config = dict(
    encoder_arch='swin',
    model='contrastive image-text model',
    dataset='drawn branching plants',
    train_examples=145000,
    image_size=64,
    crop_scale_min=0.8,
    horizontal_flip=False,
    tokenizer='word',
    vocab_size=26,
    loss='softmax',
    embed_dim=256,
    encoder_norm='rmsnorm',
    encoder_norm_position='sandwich',
    encoder_activation='reglu',
    encoder_mlp_ratio=2.67,
    encoder_head_dim=64,
    encoder_fused_qkv=True,
    encoder_bias='none',
    encoder_qk_norm=False,
    encoder_parallel_block=False,
    encoder_inner_norm=False,
    encoder_moe='soft',
    encoder_drop_path=0.1,
    encoder_num_experts=16,
    encoder_moe_every=2,
    encoder_expert_mlp_ratio=0.25,
    encoder_slots_per_expert=2,
    encoder_shared_expert=True,
    encoder_patch_size=[4, 4],
    encoder_conv_stem=False,
    encoder_depths=[3, 6, 3],
    encoder_widths=[48, 96, 192],
    text_encoder_causal=False,
    text_encoder_width=128,
    text_encoder_layers=6,
    text_encoder_norm='layernorm',
    text_encoder_norm_position='pre',
    text_encoder_activation='relu',
    text_encoder_mlp_ratio=3,
    text_encoder_head_dim=64,
    text_encoder_fused_qkv=True,
    text_encoder_bias='none',
    text_encoder_qk_norm=True,
    text_encoder_parallel_block=False,
    text_encoder_inner_norm=False,
    text_encoder_drop_path=0.05,
    text_encoder_positions='learned',
    residual_init='zero_last',
    optimizer='muon',
    muon_scale='match_rms_adamw',
    lr=0.0041,
    momentum=0.98,
    nesterov=True,
    orthogonalizer='polar_express',
    adamw_lr_other_params=0.002,
    steps=5400,
    batch_size=256,
    epochs=9.5,
    lr_schedule='step',
    warmup_steps=540,
    weight_decay=0.05,
    adamw_weight_decay_other_params=0.01,
)
Rows from block 9 of the image encoder of a small contrastive image-text model, named by matrix and row number. Rows with one number within an expert belong to one neuron, the router's apart. Each number is 128 + 32 x the weight over its row's rms, rounded and kept within 0 to 255. All counts start at 0. Numbers have three digits each.
After each expert's rows are labels from the 100 images, of 14848, where the router gives the expert most weight on average: "strongest on" is what is common among them. Only what is clearly more common there than usual is listed. The data: drawn branching plants.
# router: slot weights (encoder.blocks.9.mlp.router.weight, 32x192, trained with AdamW), inputs 0-47
# gate: expert gate (encoder.blocks.9.mlp.gate, 16x48x192), inputs 0-47
# up: expert up (encoder.blocks.9.mlp.up, 16x48x192), inputs 0-47
# down: expert down (encoder.blocks.9.mlp.down, 16x192x48, transposed), outputs 0-47

# expert 9
router.18:166140147124160104191128131190178164094119148098146121108160119152134163081144109144091077150165141146157149172116124083146182120152099171082153
router.19:169183147106147124167145125148140161105120106090151135111099119140112180120128137122128085123180091123118142133125088101116176142202112162114154
gate.4:204131095105176078138123138183172084116170105107147108126093119075115145114113130086052054095174167121134132136130196061107142150137102175137150
up.4:128119210155072198065136166094106174120067102117112164158135130128138118140177152104105136127089088160099160104125077141186140185091089104080126
down.4:195171091051118120180120169181113101143109223135138119113142102186149141079128134144109146149146140170170120130189151122071137092139095098181113
gate.5:096116176158145140083156125200163047149126116133112102149143118157151154102137130173141174120143160109111153143154133112109127186091110222117196
up.5:133147190066121092133143151118122136125071162183124152126129102176074154102122119157121133150148144139107100114160080159105138139149133078155141
down.5:123100147120105146090111125158199126202172077182098101147062157156076087107134137114137174117143146141132140175139072105137140065118110104070070
gate.6:137116121157163103126136138178117140124149115139093148138123069162114086120096116147137116166129104110158104105097183140112128103133123068120196
up.6:143151104107101121120109094072102120098062159104190107119166194063154138174151070127099118083115148166136154134136084148136122189077122117093099
down.6:115102100192144107101098134089116104158117103111081103170153138112080175089095106124118117117153054105175140100158157139106080139126163150111126
gate.7:191162122086125158142153181151166067152155158132130098130150163185085131141148159072113099160181153159050114135132167124110141069103131111106109
up.7:071101126113109125143128095149135128123101121129067105088065112118165130080140109157110130126131139115169136130124128137117160133111163138152075
down.7:060144069163100127096158100121122149091148147136079166168141131148140138187145093130092151097071097126114156185117094128127089183064210155089147
gate.8:113115100065142134178117118154135169176132121061131201072152105131147124115148123106118129072135157114151118123124099134100094116123141203119097
up.8:185114127158177125112157142129125113109120131152176115151142159204087122180117122169081153127174094158128098118115135138146095149105101113101168
down.8:043132065135167129120144110096145168119123109139136158124156130173147155069129135113173204078126152159173122031132111192109121082127179091105169
gate.9:182143106137149165115132093091085165164167190125141134125087102175112096156061081152140205119128107255065110099151067110090085131141156123115180
up.9:071132145122112126099111132107127209106072093162091134126177132129149192098192175124132118150052119124129164089131152135163191183092138097103121
down.9:132141135098122173130191163157103142134113150131126145131091161153194126106123078211068119101071117080072128171136110108149091108152209159095152
gate.10:103123091177190106118102142149144151111183084095190127131060104036140144182086135112122102116113155125144135177094168108176062150151112113127090
up.10:155121165122136167152157123132159127156127157172072138093160158158103119091204146153101122151164129116079131059168080158143138109147117115148127
down.10:181136107120126157099151138170143142098157136109114110150175080168104137136145171109129162110094100106182147089122152140149175120135142169117181
gate.11:110178130112111078112119149125171175159107135129108117130088118114153173150151116161135130100141136138141155117117118125063181097179198064099131
up.11:120167126129086085123117162152145119170118121139104098117114092088119150086142121133155147095122150120110143150123110145152156095180151114093117
down.11:142122197131137205143147101154097184129120096148089155090124100180161128103163120109139108168116114094102102096106141107150061150106154136116172
strongest on: narrow; two-way forks

# expert 7
router.14:132115170097073155088112113173125105054128146088124155146122153103106114133127164108122126140176123134120169096193142110140202189096112141115141
router.15:113143127119142136081134074126071134116094117137094128105118111175109131125149181138058100116143087144181186118131148160154140142092119096137119
gate.0:123098121135111142145128096122128159138146121161000153100099108101105139100149093095113130109120198147110085117121120139122100139156084114155137
up.0:187084110132110151145126106143135158165107111169125134103085105134103155137152118069089093063108196119091078129127176173126102116148148111197131
down.0:088143161093100132169111138109110146164146123125188127126169187155122151160131158111139155137108117125154157100162127118122108157096138111123168
gate.1:144096168119103096155096120088139133085077149099104153122115128130081102134133084155165175096132137154117171145164099102114090115110111146151071
up.1:160114147088130096106143115170147106116112133154121143149162124146105148144180151162104107097075156158175156109139141102154167103172063152143083
down.1:167088105116135179125148139085094150150164073076104188157104162120106104075129138137118149124097119130072086085133153044169120141147080067114082
gate.2:088080092147162103109135162148154117140102136163187055132158125155158117145110113070076112083132109104197128127088174121150113121082163152110126
up.2:143188170098102148164131114090086149135168090108077185129094128125109160103145130185183167142123164169070126091177115157114140148160107150149124
down.2:129095160095134117116121115190187163112125096181170093103204091091125130120119170123082126083143155151161137086174113145108143097093097122137104
gate.3:134190095107105119120165092083103060113129098096115128123075118054130127081076095164093075110138117117074112216126167097114080180166131167154101
up.3:124055165158116143115085153190176199150110150124103143105180107160100144151168135101168192155144154135171142058100095118113204102133147090093148
down.3:107136073158141119108148106125160135170155127094155136135126165160135107095112123073131127133119101114150088067142123148166113132125153087126126
gate.4:203138098054121140187106124134098089137129105160102166085193162147134118116162102158139111118099144129102152109125153102182074097129144228130103
up.4:104191058184115137085174112127195144166165103105163105145068111090150154123115196124132074127071094137163098154131167171126140109139168127151096
down.4:164126125068174098144123137112104123077124159166129107113158146145111092099072123161149100095169112174160134042092149191057100076126144209160132
gate.5:087134072198093160152135107074091110141093165218141137101146163090161114125202085096197112129152086115211076098078123132132138104092153130100159
up.5:175159174092164080078118160176173167114179102049095097144081105152073159134036167151087134129125157146065139141188124112098137128191118135168117
down.5:186123081155078139165099145156108135131122064154112129153116209149121104096128101197103119093107163172042141138120102083104132123073172094095182
gate.6:162131112113143181156124111096126152192178161103140126155089161113112114107130131077139176123158150157074080136170104142099150150113135138131181
up.6:123097157120123060146152109155159089126122056157067114142135084169097145093132150182133108116082066137198135108133141158174146130171119151149091
down.6:120066111181113156132138168159132127107125084115123144152174119126122146114093146163181105092101107140092125134114039062133151105116098177099140
gate.7:109161127155144116138103159113093106107103077188130149146119112192090161140175101109156134197134131078176107085100116167119098116102068103092170
up.7:093174165168133135133113181128097133087109093085106148097115116107098136137129144103178118095168113125113152103133167163076197168158109112196150
down.7:137165104177107081141140096123099144106106168198157085179112099134130074138109121113178122199147071094172137081104166116133116151160166061160109
strongest on: spreading; night; autumn leaves

# expert 8
router.16:109129153144128099132045075090099166166160095135161153165115143109114130140098170169131126085115110091143148061151103178137128164171143113151189
router.17:130117165145126125142081112128123175152178114074147162144095137148108101122114133102134144134126114125120133089177101134121160160128137142134191
gate.4:121156040222143117133139159124162161120168171105129185155063128085100132131184133090101118153164098096141117211166180137084134131120143077092163
up.4:099120200113126072098166138179141141133067142162116125113175146226081098130150119140148101115129163117188108096090105094094099152144124075100118
down.4:137111100117094067106135125120117142131156153143162178144125183133140155118138132169177146105160134129097122141121090135153154136159127184122145
gate.5:127114091140142148126118046084141113143110101115115142124100177127066142110071078116102093109168127125148104178126193106141138143166182124138155
up.5:111075200139111162121078092097073100146096160179180135132119182158090120146101072142163126128135167148179121177127049109132137141135132127122145
down.5:148113166137097135127131122163240153116092109151140133136173145090133102174140089109141168127098159128135136193139108138124091122116105140091136
gate.6:108141171177135156160120121125041129127088097126126149153127102188067182190113124174153097104106121153158142119101076204129110149112179070078175
up.6:188153124088150146111190137138161112125146125112172111100133140114161107101134172120129129160130152119113128131148154030097131136113063228157068
down.6:159132111173114143130147217072128161080102126106148111115134162122111094102145113130105129091131097162118152033175191151124152163141119098131178
gate.7:119112133120118112174144063119078163148070127173159129131174170181134142148120113166071103112166136162173145079165126162148111134083134049114133
up.7:163126121106093125149132062192109127156145148190103120136151149161106151153108089161085089109116117134174103100115116192118124115050164096095150
down.7:110089163135111123151143150162115102117166142151071078093076109088114130108134078117101134144125158070145099159126083114168083122179186148129128
gate.8:163181177093162132165171104123150137146113096157117161087137129061117161088165109152093110130132168101075113147121131121075124155117106138117133
up.8:110124142087129127094095138088110083147121189100117120086113111142136147121143115119139112123174122124169146157165147156126137103111078085201137
down.8:171145096147122093119109101050177081195137092145079111147157171081078111190128165131124091144130151058070132091118155201085155095141141051152104
gate.9:094105157120132153127096212113117139113167186146142165137132144097140115145117104109143196113122185115119110176121089144128170134126188099082166
up.9:158151133165100066136127092136115123131094113172100068134174113196118151139123147183106046133135089145106138078126175139156122130121072146209108
down.9:150107062139127158122159166120122098122150150112143118178103139171120118139136133095120126120118118109112127098180125160143109145156159100110116
gate.10:164080105205156155130147162057063093123142141083110150160118082170076078097127139066043150134081133111159098165104119112144146119117083112158081
up.10:144095090118149161155087088131102133196118145149113163099155132121152174165174125090136175149138130127121127141129120138125098079128119070089093
down.10:149150092167113187132137117131109060157168137145088126170116160137147115172119107086163087152128041097110130110155122084138126102111096139152151
gate.11:168115036113147123114168201079095100170139170133114156196076120085129123146141133159077149131150148124086139131151170136095110105098092081149072
up.11:070139223134142148132103065213148145061084120147130143079164156109141144109151137105193130132125092096139126113120081167155130150151137184099201
down.11:106163149110126144152098126129099157137084044087141106071094151117104125157134114170117172100135190101153117165148107156159076149135147095126155
strongest on: bare; narrow

# expert 13
router.26:129128138137094126148094109064125165100163056090118195133097078109081094077159156172121160043091127115120076068157101144203151154178131131163104
router.27:135144128150103083169126097062116119114157086076134188201100072111109097070154163163135117091164119083110100095140123120180156189175132162172139
gate.0:122127138083140141154120112110081120139090104072199157143115156117103152117109107127076171140173179127124154101141101128184141130123121118134157
up.0:165165162106105121132141150166130073075124132161100114106123188157140091082120086092141117074140196145086157127111112129087169137125152121125130
down.0:116127186187066120131123100118114185136113137161082082134123124054110117189153142163152140126057099197153132179143116112181093170152107122133108
gate.1:168091122136119157164089215085142110198165185165118097128155144149124144180118087125172113096127113163098122135077170132085148099100152109166126
up.1:164160104092107163107075174066175131154160151113157137132135192128120122185125098129190156117105137167118110146131121155127118110078117125106095
down.1:075136157167125144098143108136131100145166111176161171158133173115143146070085177118116093092109089106093111154127129144136123099145089173062113
gate.2:132141121096070127109091095090134123098065143133072142083114127136098115074102085104142142124094094080186098145116129146128103141132121121145083
up.2:126141157142112140145146077092174107097111131190055128101142156183114115142095096105125119108154090107087096136122149093140133145186119087156125
down.2:133088142200105146121160161114135127185120171149172181191101127152148130138123108117156140178143087066131137085140124172103128127111165096101099
gate.3:170143141100151137163103105126115086116143137119114142134120097147118108089079151085151070057135151099108097151136124164111128144126101201183187
up.3:164112035163109162160072133076129111148144153114141131168127108146147133128123151143121092028145111120143126138147146196143157126135131110130167
down.3:094130104133171059183077103084138126116143121170117170128117146164133142159157145171133123127131157116114112065126071197163071123142187108120105
gate.4:146185134062110126137157107102106076148105052107170145124129101162115156133168137177089108079158203167115116151108112127138154152157145145158112
up.4:133110043180149146132142134165060131158137181146065139095163149193152146109091115097122116143067092126154144121165164195118120129097051125101149
down.4:129155131105093134102084122112173104073143133103158150097127114155152157169127150139134145166088115144170098118109123203112096121128120140137142
gate.5:155093190116161151164050185124125141094143113112154158163128167114101132155023158160090127091115178156185131104088133192104151145103126112129199
up.5:108158217129118098146097116136072102118155120142168159187159149135115057176106165106099158093133145162193120117139106144121130127151126082157092
down.5:126122158091130099070148124127108106049088109097165076172150194132082178116115159140105130105103153115127151130153130102169085178128133130079175
gate.6:083123114138125179127157073096101139134150120122070169099100166092131114128186145123091136146096148049087137147126166157156156116084185077149130
up.6:081127117118139144126141095148096142091140142107122175093117140096169123130164135091102125177090149136125177154145125184145179126103127096123127
down.6:140097116140095156157136187171143130156151114087151116091066125122128097138231102020149165144093116129098101115185091086170127186094104092113098
gate.7:119150123146163090133144130146172099170121138105117145125129103136101133116137188035109211164150112094103112098163121135100168110171128117146140
up.7:155112019139162123106123143160199142150145107096089140125103116132110160186111177069091156149111072141121139149160142174144104106126123053102121
down.7:052140103166070158095146147141162149154132091089169156089069152136135133183177139168143159125128093122134147131089112209151090118109123101110126
strongest on: drooping; two-way forks

# expert 1
router.2:148164078161168133117126110116121147175167175166124126127103091135137145110123142092037132111115127140158136168156180141132102097122125133153062
router.3:143123075136151156112107114143101133197202174181126119138120085135131159127133146121050124118127120159139145199137146139111095110122097142137089
gate.0:136161062089167150162198114131146094126140129109103151098130112143106174109101100129095095137175148114125123121167188222095147133077073148101094
up.0:131143073123146109114160124135180049097167117151122131160091144114134137079133131141072092121184133139134125145163173217073131107127042147117046
down.0:138127086101152138162107119130127158154151107149150116125119178145103100112099143133110143125132133126138107109175180220147099113063044119152084
gate.1:098114147067072141123116112107185067150118106108135218127147120148129171105082099150152147219136148084198147149126101151128132101106100112171176
up.1:165169081144119204122162125083150146116104124119191097111115168100108117151108120121094129081155110134081125092141150087104112143119139204143159
down.1:151115155086160129137119126135075119109166176143083154164164084195102098111111156101131061125128112106068131139113089117077168125138129184146181
gate.2:117086129097122148125179119125129134163095077135153139141134130121138130118097138130140171146142132120083136193086126095129123218111158117108184
up.2:090115165119084106125128099094119181191199071175152126142126147097164133121152153148115135100114145105066117195046074133115105154091110141055159
down.2:130170105179134130111180105184164121115123115156150108091171101176146201107159083119126089202184123106184128087117140089127110120117155147150122
gate.3:102199172139133107102166144167098109113093169175067093168105167110106156119101103150103094161115122119181077179121167130137137151130120088161099
up.3:130118182135153105168114139124115137084152118068189145160146117105129160176117151148177124130098110181092090086125092143112112145152101132108148
down.3:122102205152119167142149155059137083164170132134168134068136151120154147156060159177144179089158165085070113134148084161131122151137114191124113
gate.4:120058179161101149158155142170125121101156116178094102165061133141120167180087125115183091094168123104151099187089085109171104164137133144069087
up.4:106094169144093165154131131102105068046129207109103171113084128148086110162082101148063092124170153139164081171126130139111173103134136112095138
down.4:079110132046166101150120130075153152159166106139125090128083126128133160082159106199112157201108115117135174166144133153129118160099072093079162
gate.5:164085115133078123125115152122147163076127136130156131168151100055153171163118121083170127106118115176134166127108101101118121168074123149104196
up.5:151093110123064118148109140114138138059098171128125124134149161127137168184128093130154145124140149176111158129117085117137115160046116149110129
down.5:090153084153145119109157127099081108140137115087177134155120138170143081146145179205102097121092035128112142141088155106101158125120139074108081
gate.6:122161098134067133147117029151130151116158112120110125198140105122119110027165125157146073105109061098165094123144139142168080095081132110142115
up.6:116164089124149103099157102119128072136036176100163137152103076098157131142164084173100092129076087103139169136126126099121108093123046100167123
down.6:144157119153143096093051095154120135128152154196121171183138113113092137137145171133166187171107104145169109130114125158102093180140121088096123
gate.7:174129190082098111145115097145160147093116159139115147184125072103130175130134087095116108089170082139099092089161124129103144135175103068110149
up.7:214155106170170140137135151144174096139150150123225153140140128108105129131182113072108116096069129153150079131168147134128120098169079094067153
down.7:109144074123086126125159150181156122139054120136112113083140102109198143135178125120171097099087189108109146111128101113128173177117086176093129
strongest on: three-way forks; autumn leaves; leaning left

# expert 15
router.30:068107130170129058098166089140150125104144131103106113132116159157155101128172109113116092121112108067101125134148088172192162178124149099105179
router.31:097135098161102113150130053100146148125144091081168158124127155128130113111073093145132101110128110124116109106139099169137170200140154109106189
gate.4:153088107139132078090161119139097096111089110101057179138099146169116098135150127120133110135116092070149087117134127100174110108165085190212117
up.4:129168071158129104090159166113131176131116114139063105112157112156120085152139127137142072109158114141161085088123093143152147154083109119144160
down.4:091137117132162058127084134095127162125166109162128130141119168130130101122095162175163160157189064091144121088094151106098183117211145095073147
gate.5:120093152117110155140141137152118151106135068096150153163102109139136084123142146128149067130116081155149164138096163151122137154101100121144079
up.5:142165131130091168095113115090200115120128100135145113129132145144168070152137181152189137111108126083110110099137151118164160138160137149139176
down.5:167159115079172133123132177140143126161150159140083163090091078114148137193088112113125078160137121167149072110112134152165088076130106149155130
gate.6:067113205138121130120132103110121164114124136090153097100102105115105131077112119137124090128108141128125166122129102184073167141141115129110161
up.6:184178060136149118111097121141126128177160098135129105145119133162133135126136166121107170122130143122126126117145170116173065102153154177186065
down.6:075076110123119129174073104193161099135172164227124146105075179133146121130196145104142139156137104100170137156083135137135129137126126168126128
gate.7:148179119132099123153160096109098169131082123155154100158085118067098093147101096135157129098190099159067107114206101085129119135147133115138139
up.7:120179137166141131133132136100102113113076134096122154125157103193129143114096157164154104087081100145173163137129089153131118167139093118134145
down.7:071192134075172076164154151123118114111096193166109119144147125154168123100054164157111102163145097162149169119141169168087138118125143188166113
gate.8:074075157214114107108147093123198110115148125133074127047183110116186067135114091124161159078119123122121084134154132151134145161112183124155173
up.8:080070185182076129129165122191182165102084070111129139075151123135167097147166124120180168102134115124129093161099089083177146147117095170078110
down.8:146137054146164154078144193162131152129100191162103167087123115131126138151139104026112122093122150151179156102149151109175109077083159130109173
gate.9:084101120140151137129096120074192177152154105104073132119082160091114142151151159098102112157147169123163130116118118156096169099112084070115155
up.9:122182105166130090081162117147023107107135167180152106137183095170150135116051064151164139085126094161106142103160163091134122111153206106118123
down.9:153076179135139142120121082164119126089151119160107156150126145069108101145115145159098094101083115121126125176099122108141146185112088174123123
gate.10:099196145110110136133108115120176152078097088094224164107137104131121142090066110168124111130176131169133125117105087114107120141157116178163105
up.10:106111104087101146124156128110081084107111147115126132104192182145107154189172183128129154132124171147131153173120138105129160075059113159121144
down.10:148126175089132132127120138135098162131124163105155102145207132151101150137140166115094112180188197145115101112106114120104181140084086116144145
gate.11:072152163205107097103126227123152131141099086139100105175151100131125097109125116142084096076075151112102126157115094092148137135135131072135149
up.11:159112094099107123122118076164142159108179154150099135081161159133127169132102136113183164131120107172210141116147156206130118139106137132079160
down.11:130110117141147122097111201127156122136096151170167106156118164059122094189130147048090107146112152192124126173166132082113130156114134109098164
strongest on: wide; green leaves

# expert 5
router.10:118167079129149095167113050108197158129190097103173158107126112136142128099041069115115092133149094085144101154139131112146061127186151196145092
router.11:154144106172148083113094087117134127176202122148166092158178105103108176092038080098106108112119113095156130159130156110055161136157152163097172
gate.4:149110085077144139164099083155160191108073144079128156124161161085159163091127151085155128133102145119045146128114096113108147140128085114092139
up.4:105136070098147111138154167103039055127152128101098094093161140207164113151148069116108124065137164120137110182126177108104169132184129162112159
down.4:142105093098139144153124183124092126196065121164104112104151164181110095142159130146155119147177104125134092142095104116126127061133140100149110
gate.5:159134130063127107084087119215194171099153058136083153138129096115125118115149161156089113133142131144107134104184106135087180089141162095084112
up.5:100118138183146135127165163150111092135098226141148061142148111103134177104160087110187079115211146183127152169099089089137082149105148161108147
down.5:086146139119075091131126163150088134131105104113117108138143093127063118157125140172043172105110130142121122138098121151136096113167117159093099
gate.6:150133104211150093087079188141098138158059200142164093169137110209090136167149149130144136142130105129171154100101134120098111103174116146141114
up.6:223134101103142088108070133191129135154104082115144081159134100138110105155139112107132117141142122136108125042133118096070156084172114123168180
down.6:145135136138110210127095119072143145163067094062082148106082106132113120124109133160092132111143156132131118170187115103129099131106203183172122
gate.7:128121136123146073099181124044180185130177113147130168180092135119171055147093182061094105142071101104093091154157142102091152126100155100179127
up.7:126149117142121084101109118149159211150214075088111097135120060094139069149115156099121136118112100146050148111161149139102149135101082079119093
down.7:127126084183099178129087149111092138135096213136126155169155139156115164109179088161116113145148121148146148104126120170147060164132136099088104
gate.8:175144121144189118179157129087165135024138105136145136094142099148121104084109149122121070120147154116175122141110144120149054183126072199187067
up.8:121166199127130133120109123176145172105187161088152076141158136110144189135156163168128147169121121125042148128154145085164138137122108107118174
down.8:069097090177107092141097130147075148111107114115063113098133117131142113112139132137086084110119151156148145144134086092125191121100143075093117
gate.9:188158081104151169145182111167150152104118072123153093150102139101120162151096196105018170072121113153097146130187212141113063135155126138145107
up.9:130151164118143121083168129177089109079121182131142099132131080152129112189093118095099109168143181174103150134095150047092077090146140144120145
down.9:116050132157140150153163105147122119183110152168111105094111134155128125102170037122124086129102109116109089190106116141169083128057121072079085
gate.10:151160140102126134124131176157089183122133183120155107162110106155153117148119105159098148099118163182110133087145106062123149092115140127150133
up.10:130074095174103130146113148142212058081123103150155118098131096111151166126178130066160118119151152139105113124096141150108133136183098156113112
down.10:122113078083089111142100104209169174189137152132127123113116136125136170110114071143085169125116140082142149155146147171107103093099170194089144
gate.11:112108165123189135153142091148105094116119140129076098073181106129118180127107112153104140100169151115107121197134113111109145046118105116146175
up.11:091158139148096179082153136156134083129150150118126114150114146115099167154146090095142119160152125127096137084152160104184143115119135114115142
down.11:136104083117111123127120092114134053090124150193083110116149162120141106152132151139112109126102153173119189191128137114123081107121094162165142
strongest on: wide; two-way forks

# expert 14
router.28:072067164076093132137131111089085116117092112076077174066101165123106124130193112138127129146191163095072092101131084106142186117114153123143159
router.29:154103099127133156158129141161108150108135122086099140111044165132111116173172135127131125122170173165109147125158062128152120138092158084084145
gate.4:102106136113143165116200145129112133123122088140032166155125113124139104078156098155134203129132145111111103075154136131139162088080131072131136
up.4:139119144101142136148148176062103160081114119149079189086080097153116069117142091136165192105142144124138121050143137132124138092090156078212125
down.4:085141119128139107124145129149122118170127097086090159168144159105122143118157114180124083098100174112100152220116123088167102110212173128122078
gate.5:114181130172105163079020141076141113137076136112124115104133115092064142167109168088170121081135149138176127158160159129115118091136126097176091
up.5:124179074077080173067058091100125145147110124110113123155110129114119143156161116107166125124072146131139198183143108121138117150111138139137100
down.5:114118129125195106075161138124148099118123113063140114176109108148151155071114146067154142107167079167138110039194121118104122128098107147113139
gate.6:069091161142143110141168137150097052123044155141204105142161125204116111129139113125092081159124160094178134145099085131114130111116121157133142
up.6:082174142210153070087132183133123102100142130152157098160100102161144085192123109107123109113137095153164121107105151133068166121112146091124126
down.6:123132121161147109110162085115170133145160120136131092186130096130117100062087078120150088128100069081131098189126123112109073172111144091124130
gate.7:089125158154165107156166086103038138130105102121103082212120124176118155122130153133114108142100089081129096125139115134133165159111104124150141
up.7:130110090117121077089178082125098143122102035104103101199111117160127156101127158147115146146100114132116083098165129129099140155137045106129112
down.7:159125164180091176110104117136096146101120092199154114171134101135106146152110116181136118157137125127115161113079100095155107147144151149128082
gate.8:174132097125124143103134095113173098153165171099068179106089163131130070192125102097132115152084137178125189154189091125106189085036120108083152
up.8:141145174178136113108134108114104096126130114153125148148130138139082113138135147105112116163151129167133130160123049080124181177152149096061133
down.8:104133077134186151170096119190108134184174168110158126170181112088154102172173179174159129133120064085146125135136187100165102173092095146152147
gate.9:095136093118068092101221124145185086149137135154134128128125154107164094138112092083161114092134114129128125072105145133128145096111112080167132
up.9:168127025106145169149135166141150155179106112155135161104072140204164135140126102069136174104066124158212170134161131201139072061180122124131088
down.9:195150143103147151084117137183102147083096155160047089087112134109133076126104117150114128129150119180143105077170135139150156082074146138114131
gate.10:105147103089110174140151151115138113187134152172147126121100182107161147137155175101129139136081110120172146098099128172114077077136098119138116
up.10:185112164151124103109071100129120128065122055089098098157118050121062129150129117123159131144168098140086116186142132132198158160140142143112100
down.10:014098132136136168113091150107158122150112179137179132135117149057137171102146136122126191126098105095082119090044121187061171148155108180124118
gate.11:178129113123139145112159108159153122050127079110161121186118130113159125135089189162145105191127144089189098068148155150117126138156177118094090
up.11:162207168091097115122121110129155146108160100153162116149118131111107172170100117171131175135128104140148112159113128126083139121156174047123105
down.11:135109101085153166149163127151083173112112117130096094152124145108168167096180131129088125131111112125108198143070129076111111131132175171047132
strongest on: three-way forks; bare; spreading